{
  "gain_aug_db": 6,
  "depths": [14],
  "stem": "single",
  "optimizer": "soap",
  "eps": 1e-08,
  "merge_dims": true,
  "max_grad_norm": 1.0,
  "weight_decay": 0.09
}
Rows from block 6, named by matrix and row number. Each number is 500 + 25 x the weight over its row's rms, rounded and kept within 0 to 999. All counts start at 0. Numbers have three digits each.
# mid10: scale 2 width-5 conv, dilation 2 (model.blocks.6.mid.1.0.weight, 48x48x5), inputs 0-47, a 5 kernel for each
mid10.0:483502521497478539506451499511438520486487487526482469505555491512486499508514538504512452503475483508514538500446503504515476536516473495495518490481476529532515476503488524496467485501524507495461499485467504542486477482525480529507513437497513552494474510468523506504530487525506478516495482475511524503503503498515504504546554492469454495487475511484488511470478482493485503528503470493508459507495539506510512509498553552501468458516545493492534479497493547586495497537484512518522524506470495484480498524516510535483506502525466505482480503496487527467536517532522532517514523512472518508490522479519473544534458473538597501506523487462502508491489525446485514518481530527467487500471485488480490462460492480522546
mid10.1:519529472466557536494539529449484525477505507502495505498510510440533521485527486490543541498514464504495506470486447511499490492491481463490482494526471510489514447545488475486512528538473461483502502494504516508519448500492461516552506503500513506513496543491519497488539504497476521482506525492479496496502506544534539483482527458512507515494480525484533488497495469498482490499490492473517529461514497474469512515489512464540498542521503506461526482495472509547495456485522523490465554585491499493482519510493499511571477500537493483487536515493482514530482461466553479490532512497449496478523513498510484498446494527464488527508471485538500497473451477480497476515487497496523491501515531553453518536520477510499493
mid10.2:441490528485542530476476475508444478529521463504540527481528572504524471534560496500492523484520478521504524525442510548540501527517492544545456491495506523513496530522523512498483491477506502454525501493487554458565523491487503451492500556487519497508524514497514465530497530517464519484551478526497518522506483545499530496520442490543471512498492515486498500530467454460492488459493508494531497508488459496464486485518501501468478481509484505498532523509494550478524500524431461485449536523510473489516501536462511511537549490479500522497489496507514471500533506485481461499504465497474501477469482493506511484495483489512485488485497513500511528466495473505508485509471528514476487487502505508511519481490497486507481
mid10.3:493520508464535495469459478503502521510489458499453540538484435511507468472477479510501446513495503529490473519481478471508493527537494543493489448511491499500507530496494454519498464532507481537532502491516459517466454508499499531500491511447480500496516512512519497511493514517493474532511499518534488485502465523502493465505529521506469498533490458489506473508480494518485497491470548525529519509505482506481528509488484485557505476501492520501525454510508543511521488505499557526504475508445486528499532509496515418500517531515474478485486470513506490491490563531484504485491528488485496498541513483482450574497479503509536496517524434503505535478449502504522512502541512485479522452476498479471533466505489462501542
mid10.4:489490490483480517492479520449506492511518508504503501475522454424484550461558518505486495482498500497458506509508491534512533457495522491504528486474490528494455496495494496481482474489505489508464464527511504534520496501463534507501486509491565464473467508535520500511514452516510503496459504529498499521501484498472477518514450473476498470466514513477489489517528459535536522475509511444527502490488529501492520518478503508467509485510514527477510491531471545492525505490480446531546524481523491523569560496461494601548480510475521486508467510488498456500533491516520505511501483456506475494501473493497493439539490508502481487490472474515511484517491481490482507459514572513506480506480516497509496504493481478512477
mid10.5:495528477512468494449466518466545495539471508468511560507467435433482548504511480487491494454463503519509462495529500497464488472514527451510507491465492469493480478543522500487500471503474495528475497488475521518530525503545500526485490451509508522496530521494503480489560537515513484545511555523491526508485464483513481527517506513546515497423493515551505490458440470494542492498512524538523504492502511503504478508484462460511491483509530485497518496511526487516517478492494467491516480494522500490528513432477522529500479461487483539525534529505467511482483515511493503497510545495462517487494528486498500503521489478505520523499494511459508521462457502503489487520495517489492496496510485433472517528458508514475511
mid10.6:489503501483584459560478524495524466496486508497494497486503466594455531483504499545472536489511524477512486483500473491486486490513465465467547499505502497501488523481545501437501475526497487522508523496569500501536544504469462526487536521519475531483491510477489501470481524483509455480491542470530496481483496481542560522467462492487529490482519480529488510486466518473474500502511461513472496496494474493514461549465519463475509492496535456477486508463527465518478544466532487502518485497474498512481510510487474519491477530469520485502496478521507488488538491484552521520464512476486469504500515522468494528473500501507489477502489439525510488466503481540501529483490475497480524510482527513510481481515515517495500
mid10.7:499493509472530503485499481537470486552495495480530483541531542503513468510491495475481504502507505512520546522473489483537494534501501535495482506453520502456489553556532524459514530502529504501539523467524517518524490536497513472490440517523469529517482548505538473475502494498495475515488499473523488535496499502470485527514487448487505508559541510529474495495498502506493492521492515513485483505499479488484437486513556477507507503505463473514480491488532471488504499473499511523475525471444486506483494482467513527470473506488486489480457510545487470478509503506451498508511438486474488522532507442481452529523503532555501475473478473497488499502503522475424509510476474486493485508504505474519547524558472518534491
mid10.8:511500501478480465496488537501505521503498483474533504512467485458499505460500503466482497520511508483449479503501517501501482516504503464464556478483491518502468517514549515475503488478533523488513490504497536486489501486513448495484527561486480493498499511503501492475476483504521466473528503495497505492495488529437511525473460520504474482544482482526510524473498471527534497491471519497520484468523524463553510517499545438463540508520501475505528528501509439483523488458499513491496500473488468503472485490540535522440482485477491499550531526548458500534530496497487512492515522504504521491495514563519502506494505532520498469557523532470562553558501480494545555512502493538478479528530510506500532524474490514467516
mid10.9:459461506523550521494490495517505508502477472481549511508512486517436507490522519485475544459532511532445510552487500504527499523469497507479466479509466513470509539520536459481531505481519470506486486523569493498475474508495497483509514532483525490523555523509509507509501492524490476499492533521553543462496454531503473506511515506520519494557449524477491513462527499536480505506497514491502531481515498490521499499467539484459472479497487479477510501478557483539448476486535506511499509497484580489494481487470483488476478462526522523484495499483492495476485502510500509477509513506475457466518510481531524472504523504505486458507494498512539473530503453555533453484476530503506481458516511474498554485522534520498491
mid10.10:508512497480488468504449501542494517491493467534539536503503464471476468535499555534433478494496495560501490553484511524440481475490517500486489524479458484531499505504490492471533512493520482527520475485495505467493472474504516482519503534510476509515469481510508510497552480518458498534502501494519568508491523478489523476512511537520473508480475500487496498561490529561478531490484496503535547537492472491466501518543468512481492512507476510496548474523470483511508484492465495545500494491470555538484485506513516474465446505477491498473513501486517461477495530562483499509515475474478503498509528492506518466525498485498528463482503517469456463529506547498483526511467519501530460508481523490509533536483516503539492
mid10.11:502524488506501509519482533535481483467528548480477488481559524513439501490466495506500511510508486511506493553492504499477472448457523517483460510518514520461483494497460521523501472477495502433493488498470519535536450513491461509518529481477516539488508513520520457475484529527512543483501522531511519569514503495498488509536551507499534561513490529486513567480464446514488496502484473491490484516493507514490524498490509456447473438481507475475519490455521481542483515503499505506485508510479487481524473498492488456514501503496497451458479455537485498520529460509546490492530484480497489464509502513500503459563505521501507508487511529511496523487492496505507491513505475510539512503515500508493455458499516507530444
mid10.12:518459533513499501510517454507512493532491513499508480534535482470507484482487461510547516507479507485510505485517513556451499486491508512427488530507505484497495457497504505512549482472512497546502502531493476533477475462507514523504476496478527449496465478514476501524468489509489540500489486514562536498516523498517511514476484527542493523530518517505495553492460497500527504464517508482495506509502500479515515503476499498491423462499471452514509473489541505513483495526509579507522508489473528546499498470485527539460471511495449477470519473556498497532515508495515524521512481478490452457498539503494462474486482497508499471443483483496559455522489454517501497487535505533499497505514507542534508472499486485468475
mid10.13:517507493499533510476572450476493496487483512484496508525490485495548480466488516462519507519488474535509488490493503492472520469461516470518482556512549446522483496525498516518454496458499497492503465538487518535507516494536499509478477508491467515485477517520473472511570487513497498462482494501473480497499470521599459607478485472498533455516501535492487502506526461511493514510481511492476470484479511522469538445543456481504457522502502493483482512509473527486506484533474509508494535489534483515499489507514494474508483507525461489516505478490479493527501484523469496519509500516489460528455507469483515491515513485493528504488505489461548533480486501466514507498522482499512499511491524546450509497520470499479536
mid10.14:524546502512493524476490528460453491518514513499512500511543498513452468460488548493500486464485492525521492462483512531517495477568547521539510476518489513487500423488501537489515487506468494519500485503514511488441481437539524485520552476488468464458518478491500517514508517489514450482528540490520451504524512512499478510534545516542512490510520492517538493466493513536513488508487517504543532540493518497527507483447465511460468508483507502495497500545485543541486500526484540499522502528493520493478485472506576507470472508460487464489482514486468492491477510448466500516497527485519501493491489494523485450482519476513531490503538508461512523506476488502502534499516467521490500480498493510482463487497552510489482
mid10.15:487525486496522475450506460482517533496455489483495515489494556512514500503516471479501518493517546499526470515517474516487467505531473513486492497482503487492472514484508491509516545468478525486487500490451547479434495476479461472525470543430465498521518488507517491508513526521533491478517480552525471497520509520497499502472471490473567468500548544495480483544494525467505497497508505524543487510499497504481494482537517509505429510509480530499497463515469472480505509519493492511504502474507523497491532446563463440518459561533495507482477508509476494488500551471501520496484540517493503510511508472500448518526521485532505507446514494483495482511492542468474513523505520517488472497488514477496529522515448478461505
mid10.16:509471514512504541541496502478590496497453475479545507474476488492531482514476479515551497493539486498520508526485428510476492500528488546502463505522533491484508523485549481495509477500496483484491494507496452519512498529453489504537515475467508476471508473512484506520474496524529490500488462512498506497499536496500449489479534484469493543478522474506518462472522494534504496481511525482471495515519516489524485478504518461493520475491435513516466505477459511521463469515574480517479532521479498491524450492544494444495503498471492503479521499490514504471457507546518510520490504493527473467541470525501508504496514434506516517503509446482500514516512487496517514512445535482494481536464486454499550504502505478490527
mid10.17:493517512515535509515499492484570484496441463475463495508500467508476544505478526511564573557489494481493500472531497554481523522498484524484499500500516479506533509514468475503550489522494454419506510500527460520503508474510494534511525528523522492472521500475510496509529487507460497505514509493526491513503473504475477478475509517487500459496499494491528485443471502473486513509456522542525474484528500467511495519504447508517498518455477541505452463523509501500512501488500519516533501472488494500490477522538534507465461516476541520526483482487500496493493507461519511523503518551528523502478476470472486468496480539497494468491525515460467498455512516490503537456504433493518511514524458507488526472484517481498455
mid10.18:563524505510511511545530500484479468528506509496485483480473523526493513518493517488484503469505530493538562539479463494506502509488512473452521495513512485490503488512514481493495484465498481524489507483491467500552470457445526470511511464496509502483484499516510526493477470488478471506500505508474525538501478524470511491478478479483497463464496478464531458490499543506530550556496527478461477544485489440526539508498531499526482515509457500496487496500505500508460510499496488486520546500492508512493512532519491471471486530531468449517531549518563517481490492478510554544511551516476495505504546543457536485515496522511525534553478508470529507459507494504491497478509509471527501538532489508531503514439508504503549
mid10.19:489482542501458492470466468504484501471510506512472511502494563520462449500519540469453495437497525579503517528519504470548480453461489523498483491551518485496516459489501535501500489461527482526511512509476480497516493488505504490474491543489462496495533491487507516502462476527502462465474552505487512477509523478481457446514496514481493492482485521523518467518492526490499539525513482466491521488553482500520453521478556476484496535499490480500490521491471505468502495507495486514498500507504506503486467511512505452499509550526489469500439514537523536509503520523488504507507471583499508488478481457513524500458495477526512479508490459515544496482471499519499529516488470515511471496485464524527511494453508481530524
mid10.20:491464518509501537477512551495515515523478521524487485520489502509489520462508503473495549523508495510486530515512497508511491486534498515508520477517468510488492514496492478484536486499501501416511496444498493501446471392551511482459566486485489455502505507514486491510508506496569447545483461525489482506515564507510503471512520507513466513482509504483521463501511489509494487515525518522504507480515468463508513480455499496480513486502497485549485481495463467520553474504467538466494497516477484507461517501499536516458500511519484522558523521515503508536464495464531542515498490508529521531497468541495492529515483516487483530540535476452507544485508467496494542485502483511521485495488492480518511473503511478477489
mid10.21:498535487495492471509477508539493492497498514487464472513492499498488480502506483472508509504502505503504479503496531501536491511498454439487511519511536481499501530484493522467516491478508528482487494544549508456490520509529476487523462513507504522510476510484510490507467494489497518470473519481505486502522487486512512481482504506500482475527499481530466484520521506451488513526505487484517476491498468462510502496489543472494451508551472465487512514528477515518546526521502486510458492481521491486493516460587514469486498457499514452476521465527531523520609487500466493475541510506546498504490508571493503456472506511527481528510438525541488444506496507531584507482480512469518468514496492518511497519494454529484543
mid10.22:526438505486521518570488535487493439458472498493490529502487463548525520515539502498553523469490514492502481513530524547524526519491505462446474534540522506489522500499537499516505540501473488493465487519515509475532484541477449511504531558513512487523541474516540508528487476512490502491501485512494471503486509504501561487507475505499479480468491498529495478455468522541482484508507486535483504529511470479503500499476512553491512452516540479446490483490495486488492469484506474477518549500476535471489487513553508458483492470498528505437531490555498492494464479502475518498546526520505474475512511532514488482464516500510482496517483480495504502510482491540537499503493499491500477490521521470505477492462540508448477
mid10.23:506475505513526493508506496504524466483456545517466482488546508494487466513477521482522503496530476494479556517497496493506509500515505500468459514541511495464482499538483522523506513503480465508491507500475451506507459468537495484506559487552460524516548490489496509507482533488507445506494496505492478486551537486475486545492450498479508497487508490490483508486455519535485467510517543423452487505563509520461454485524477492512457544505477462517476524471535485482503483502491489464461526542506452496514514540526542469497515514489493524467494481493530517531497514520509474519514514526463503480451515526488486482498482491519466491526488500489527509474502493541539510501499523499507449467533444512514520480463477485496529
mid10.24:476515529462495452492470498520463500494487474518470494519516540478441546466552514500492507485512528520465566491513500464542499521478496497485516487516506473531510493545525482548520476504498513473535506523465498546524501503490488548476513507481515506505464531507502559469482494576467543497518488500487531514511509489482497512497537503473500489564478471528497507536462469521539540509485530512500487514481498528492516500519480482449495482505537491524534507468502477481445554460504502496498488492542483490512497510487512469488482505469467488453539461515517503500542498502516503495490511520520521505488531446493494542495557485497477460480500474528545481515457499513490471503512485506471484492530472513504485532458504510515506
mid10.25:542519474507517479483471518526465498484493495488491508519516439475498516494499540442478492505492510478482499489495538511483516492485506521522491450520527502521505480501531510511504484528457485505488547496523499502520525490485486499521498517503496512486508508474516544443516499511472465481520482541507475469502440542495535501500499497496527512456501523483485490546489531495498466496515465533487494530500547511519525442486456495525486452558503465509543541499499476502490508490465493464470459521477486486509545570430501485551470501491542525488489545535515518488544481491509486486509501487483520532501451516515505476493549517527478491517454573506486525456540529503497552516490506524516484503498494514513485519511507507521508
mid10.26:499499482527461522514478498493481493517493541454511511500572519485504506513500493532538481528481463478512482484507548533507507477483486494499492493509494510529479481456533507514504533465422471498488532525520491442485530463524476515517534488464502527494499444498507536543535535512503486434475527539537559514493529521526510500470530537490524466479491511515528472498476482504519519469447517500487490502515529499513509507448547480497472495502494493522514457502509479481497501534473500470522525501497534452470536474504484487502512482484556517467543516528526503510502509486519487529528482500526503506492498514489511483484526518475491499467459504515474469551487436469536500497495486476473515485510509470485475473517480521449485
mid10.27:510527527449431478482485492485458485558498547496479490492543471481488494523523485474465495499512488508463508503502534492501505483492522514547498528534494513467506493502479505509506509534499453456495507479506457506479489544498472519468503513499513484502487465582509515496526525501518541528520528513475494513517445509488467497490492523481495490461515480484478487496517457515490549510477457489510491512508500450521534503500473447528526528494482507502459530485484475447536513499505473501485490526540477494533476493474509481524460509489537497485486497537475519430499494491522497469483532559537494494451497476522503515486472496485482550459503493525527488526444506575490527482493498506484547517506483522510492503484495517483511
mid10.28:462565504505498483534538513523507508560487488518487476554502504478471475501515498515493529511501485468496532498524549510482449521464518448513504459499485496496533458494508493511498446453488493502541517463486505497468506523453498494543523540504495540515483546474487508474512553492473546492455526499495508479547491506526509483466498534480495519497472490536508516501505506539516512475503541451493525488498534528489520486505505486492467518519474481507520486502500480480526540487459506484466494537496509478476552551468476473538543574469488507550523535479493480505499501463537523496476540516479508509506532493489494514512513482488522506532461477506482507480518494509468490556516463517504509515506470512474483489503535520470499
mid10.29:512499472563497528510484507469502507492499511508487486534548525473517459477514510504507491492553477459498520478487539538446474478485518538485529472514512486503495485513499507506521545468461499445459511475511495485494471497567484507475550508489486518508498484484521518477530492515533525487465521523537501555484518537508460523504519493543519479513521517480541518505512489443527480510518506474495485497550515440538544476495478466480487418474490514525496491499518502458485476534496522464509533519507489513540532499484493527530495501527466504473513508509489546534478490489501489461479536517511523479453527491471497513457502489527523535537514497477528535454492478467472506482500479527511486512478511475506477478503485525520490
mid10.30:487512523494441519544528529508509460497517520503471542514510506506525511507527526498480505498463457473546500484436494491475502521466480488536499510480507541513496514503439494515516542460494512500478488458459519530470463480519529521487443486540486492528514504471501522496534465445511501483495530476485513525503497506488529478487507540532485501476510488499521543541498483486494474523489503534534501515520488483487506490512512536490496448502526490485485497501517529492480534486492482503575531502500519493511498510566594519496507488468494462475476488518478473456503540466544505507483520498460538493499509520507502489458515472471516493467469474492480438485468505509508506465495516485489532454535528503489489481527515522493503
mid10.31:498504513473520498479520539499584522461468566492505491503528449494500506513504525496476455494518465514532484506480486508462506538515503456513467496476471520494465493525520486467506477490482501534490511508505518513486516530489532556517459462513493502490509493465496511503541500526472495508517504524508506453476505491572552525501460541525516490451487529489501481444452522512522463480473468529543492510473526516497478522498439493475495515546484472506482496517541491491523525500502452497514499492497500480519503496536556500515488475466475489518531506483499509480545464504489549471478495472432527520513519522514510539477491505508482498547477459494530554525478480528495495483488488493496508504491495507489511533488490470501516
mid10.32:483480524514584497519544459503486511509487476544506481513512499490541499519472462525502535507492462494504495529452504476490543482476512488509533476497527492481503505493536465482518479527503480478478515466513532532484483512512510472497512531504542508492513501486488519526504462498518441502509550506524495465459479503500483490451482443487511497482499492505515478548445570466466512494522475528540473491512439496504462520501538515444510493461559478476498503523471521506469495496489527518511525465573493562476527435526494496485471497502497515503497519480482491522531501475478487484502476505443469480522493470499505497477521499512494486454498507465490530494478519523476507509475500508498513519488497483475530475516504465486515
mid10.33:553507523493472482508474482482519516472517529504556522497497469517463514501467520517488496502481513538527511505503501455487523479509522434470512513555494453518511523511560510485511440471497519532539481489468481508517483479462548500548489491512529516492502494494542506489502523487480544541530490503467489492511523511507530483510484575504481487455515507474471487496476528510468484517476504495487498527491486466483497511532441522498504515479493487486504513484504485531481515494556447507500513511465521494491496462589517480549500497520492469467530478502496498498476489517505540494500510519473476445517488500476548496468443515499497513450514521521476447506498516518533491513511501501515495507498469541497471471468515502472525
mid10.34:524503518506492503531484501504503453492474568506513473478479475569500501476502518496485470482468508538530442477501541526518544508477468519527542488488493504519486519455503493491478517491497544524483504460491488504550528473492542500471460510508511496512483499471518513460508502486516511478476520532502473506507458485520542506518494478527534495477473483517490502508467522487477499536497471510467502520501473479489493582409490485501534523526508481484508478502544522508464541504500456525516451502507470510455532514450444515524516461513495481535479510500504492484500499531505522480536497494504564480528504498491513457481477522497497504483470519488475447499484509491473471535535497489501517524489516545496446490483509492491493
mid10.35:500516503474510488509497476516524484495495528500472501494520456469480594551478476526496535536536488462510540494482472490462486494496531500456537508438505488541482519503549496501498471475442529476483501492464480512499510505520487451487507489471502507504513523488504504521516516479513499505492496503481481476520463493477482528524507508482491506495528531495484461511469496469467504479508486480537489518478491516502478473462520491549542479475516480507484461476484478516473488472501525477513478536557520510486571503450524524538564515491513484475530502521513508494509474528550468499503483494480471503476491533496493467497535506507517541479495553492474480499474483531472487524521499509505517513450564505515447445496515524496483
mid10.36:479514524501473494492531459531481467502481536478475526471491484494483475494500474474500510498493439475487506468470506516492509509513477479482495506545482480466511512472473532470468512511478498471503499509486454492499444517504499515536459473547467490486525471478509508509508496487494496526518486503505499488512504481514504450498473502531555524487479463468550499494514502500458490528524472463475499534563504475466530488529462506464524498513532516493492493537535499505539534516472490482538539476536519491528490529521501456521517516530511478478499506493512489510474483529552514508518514517506500533490566538511501491496528504455473522510495466558484482480486541592531512504530527519546443467543493522502523473500509505509490
mid10.37:528515519506480512491527492489535511426449515496548522494480467486518497494471522535548519494468454474498432502502528555504472499470495489552506483524502516522475485452480504501517559532507511476498496516509452515457497524509533524503499477479495478510525494497473524515501462466504484488493519495494533480478476514508510463488473460497482479463525527508515512512476516499498473455521499505517439498512501504486481481502490497503506518491442468502457498550513524510467512513491496499466456520543538530498516529539538500460499521510515527523502493494503550464507462501523488484494514543555514511490487507543468483574523499500494530483489515513496477494508538494508492488461478452464515530490477468463461493488474474502516
mid10.38:479492501449470500497505493471505455470490525477516487506535489487473475547421494513520480511476453481502491438507527526458495512487538523488496553505500497529479514503488505542465516465484486501524470509488492454509521534530473496485502474516526471544523458503498497495472480495486501517516486542542467504525503462497490456536488500489447523508519500478474474480537507504514462481470502463500518520512503491476467496523496493479460491560500487508490517482523497506502548500487465471528537498531499489508506470505502474462526511555510505510539504532470507482486475469518504488528533508478492498515521533491484537498500495478563524549526555547506520488515535538521523498520481537486537510520539542526494504530553482506494
mid10.39:522518501519496497480479465498516495508488478488498523491447485488476494452482492504485500493465531495475498489509513504538540485484500467528522491467514501487525498536486490468499516532509496493517521479525519489478496462509496479492484553471471537488521532484506509509468505462522508491457496500542433516511483498538465475464558511479473484535480460492523505486432503474524513488505523537490468495498487526512513485462467489531491458509500532520511509537529494518538487500478500519476487474476520511509572492531483485507478470479523564542516517531503520586473493527500496500519506498545516496482495563516508538514538533508494503502470490503520472522509559522478497464510493482505528533480489480537573509508508510521544
mid10.40:478473531498502504472469512508504574507462519446480545516489461449496486509509455486506471484467501498494506507500483519478514519490490526519511558532471478505525496523519505462523485506500466501489497501489494440451490525531485493513462514480475486537515539513463531463520548525492472505529496535507531489496469451492541550539478533551502520441497511519526550506490486506520511487519489467527500512528500521506489458516495479431507526515529493483485498514503527528479501494524506519490481496508460500481490529474458473472511534494480486520542539528483484467472515523505508501508518448508454505519565518493533514521519507508537460496564489524531530493472485525509498492482542512508473503496492495502491514482515488472492
mid10.41:509510500530545543478512483473492497491491552498511488507486470487453495515463538487536503544484479454493499482519508504470534508511502504494515461504515518484459486454508489547525551491483497514448513521502513512472481494509518503475466477510480479515467495509490486507531515533536521524514522495521504553491495487507480515508485552547511513532513469486550526487538499447517476517506511493450523551522508455515514519484462471498471465475508504463489506534492484502520484546461498522527487503456533527512497459520510512503480504462464500485527472502488505482486496491519553492480526485429500480460523509482473511471468491459484532485460494552497499479524501493501508527467531522515517502506480569536538481480508477545473
mid10.42:486466502529512529511481489508567554484476500503536494490474513465494502517506456493497501509515476492521509477496555460540493498486533515494493480523496533504461515501499488507546487508501452446492477458516501506490468502539488505546474497499496523504514506492468506486495518515508506518493501468518479549513480505497485440502614508496516458522439507490489524492518498517524513494473524548486510452484502469526487493498504481488459486512525485515507489494485543503468506473517514475462456527491504461524584462504492537529489510479529515487545499500446508483474507472549508489485505531491515480492479504488502493468464508489473558509493490503494530493500457548487510492480515478482494521519486462474530534468484503476500
mid10.43:492478542547480520481474479449525486496509474491452463498563499517547539507477532533495482464473485489528483490487522517504530509517523482517489496403508519503479492522469494490486549473497457494499498495495511505475478479526502531518495480501535486507490496504467498502501491470506506515499489520461523492512494475508496486449518484491495510464496515454490477433494519509509496499478510521505487506507537485529512493457506574516481437540502491489490490487486510550496483491519517478495547478485503509492545450513500576527467480507519485497580486462493514471464544499553500517524508487501516499524498512510505500531488503489500549540499481474463490474512461495512502503532505530516465465490506505467494529536501477516513
mid10.44:488498489502492510501506460489492544496541475482498479534501529515469512494465490494493470467481499470506439438527530510544538484464494543545515509461498530501515483494485494488513530503534498538536514508460480482492474466520481464460444488505466492526495467501507509505484456508469573517511487519519502477511516512492481506495480478460524507483455523499515522530500489499460512468514488510475540477496519536511473469497544563479497497543458504509508526487462531542496493518511510495462490489551488476477516494477513521499493524500474459495506491512470464514524566552547525526536536531518508499507537509488484485505468482521528521546503522507494493473501524456475479521489464531466517502503441506508491487505488492484486
mid10.45:472513500508543548508494488535536485460491500506521488458498532498467584495459503543487505531496487523520486497475490524501551470489465513471505499455502486509489469469459542509502546496523485502491481525508522454477517495497519496471455514551481498508458486507486505499483566496476506517484483496513492512511496544497475534496520482505520518494507516521502501515539483483475489517521485478490564504509493490515453501488471486510462528476523503497502471488512509417503519460517495506505483479493516525467509508504504493538473495509516434531496453529498512470470558531477500490514495488433537483477515513536489477503481491515510494485461524511512493519497520502474485490559479504437512512488481543472527492542494472542521
mid10.46:480485493484508501472503528500492503487502512491534513522503555546484492519500568483490491469506487492550497496507506508467530497497529482491495437461541510476478525472535450489510524512483473528515478488474490479507468436547559504494497478543493477505504465551486506495514520477534479501473516506511503535483506509525476477499515507482517464521497484534478510524572508538487530486471499527499501492526485511481498473473547528554467493539469467468520530503493466542504494519506492486513466480489502483478539464503547519520443464513532499474519472476511478486492515560444510495501505506490487477480505495469523510480476528553496520489506518527497468501535513460501522486504473465458516499502521459524498556516493506502472
mid10.47:492516508503494481480457525492517466533481516477505500469546518531500511480486504474494505485514539501482527466467502527524523490460493531512461495505505493517478466452499482528512528498465431487509506520501477504481493498448512479482494531497508503515519471504482535483503462474480557451471475469507519483502503523462467482503454453491485490561471522518470507551565514472466515505514489517527500530484526472510494478522513547521474457513490514512534524484449493499475495534526538467491538453534510501520462526491484518468469539509537504463512484444521517515501525589520487497485508526487484474497472506561504513453449508495503497479523479535472490504485504493484484505495507493519503489509506534503514504501519531495496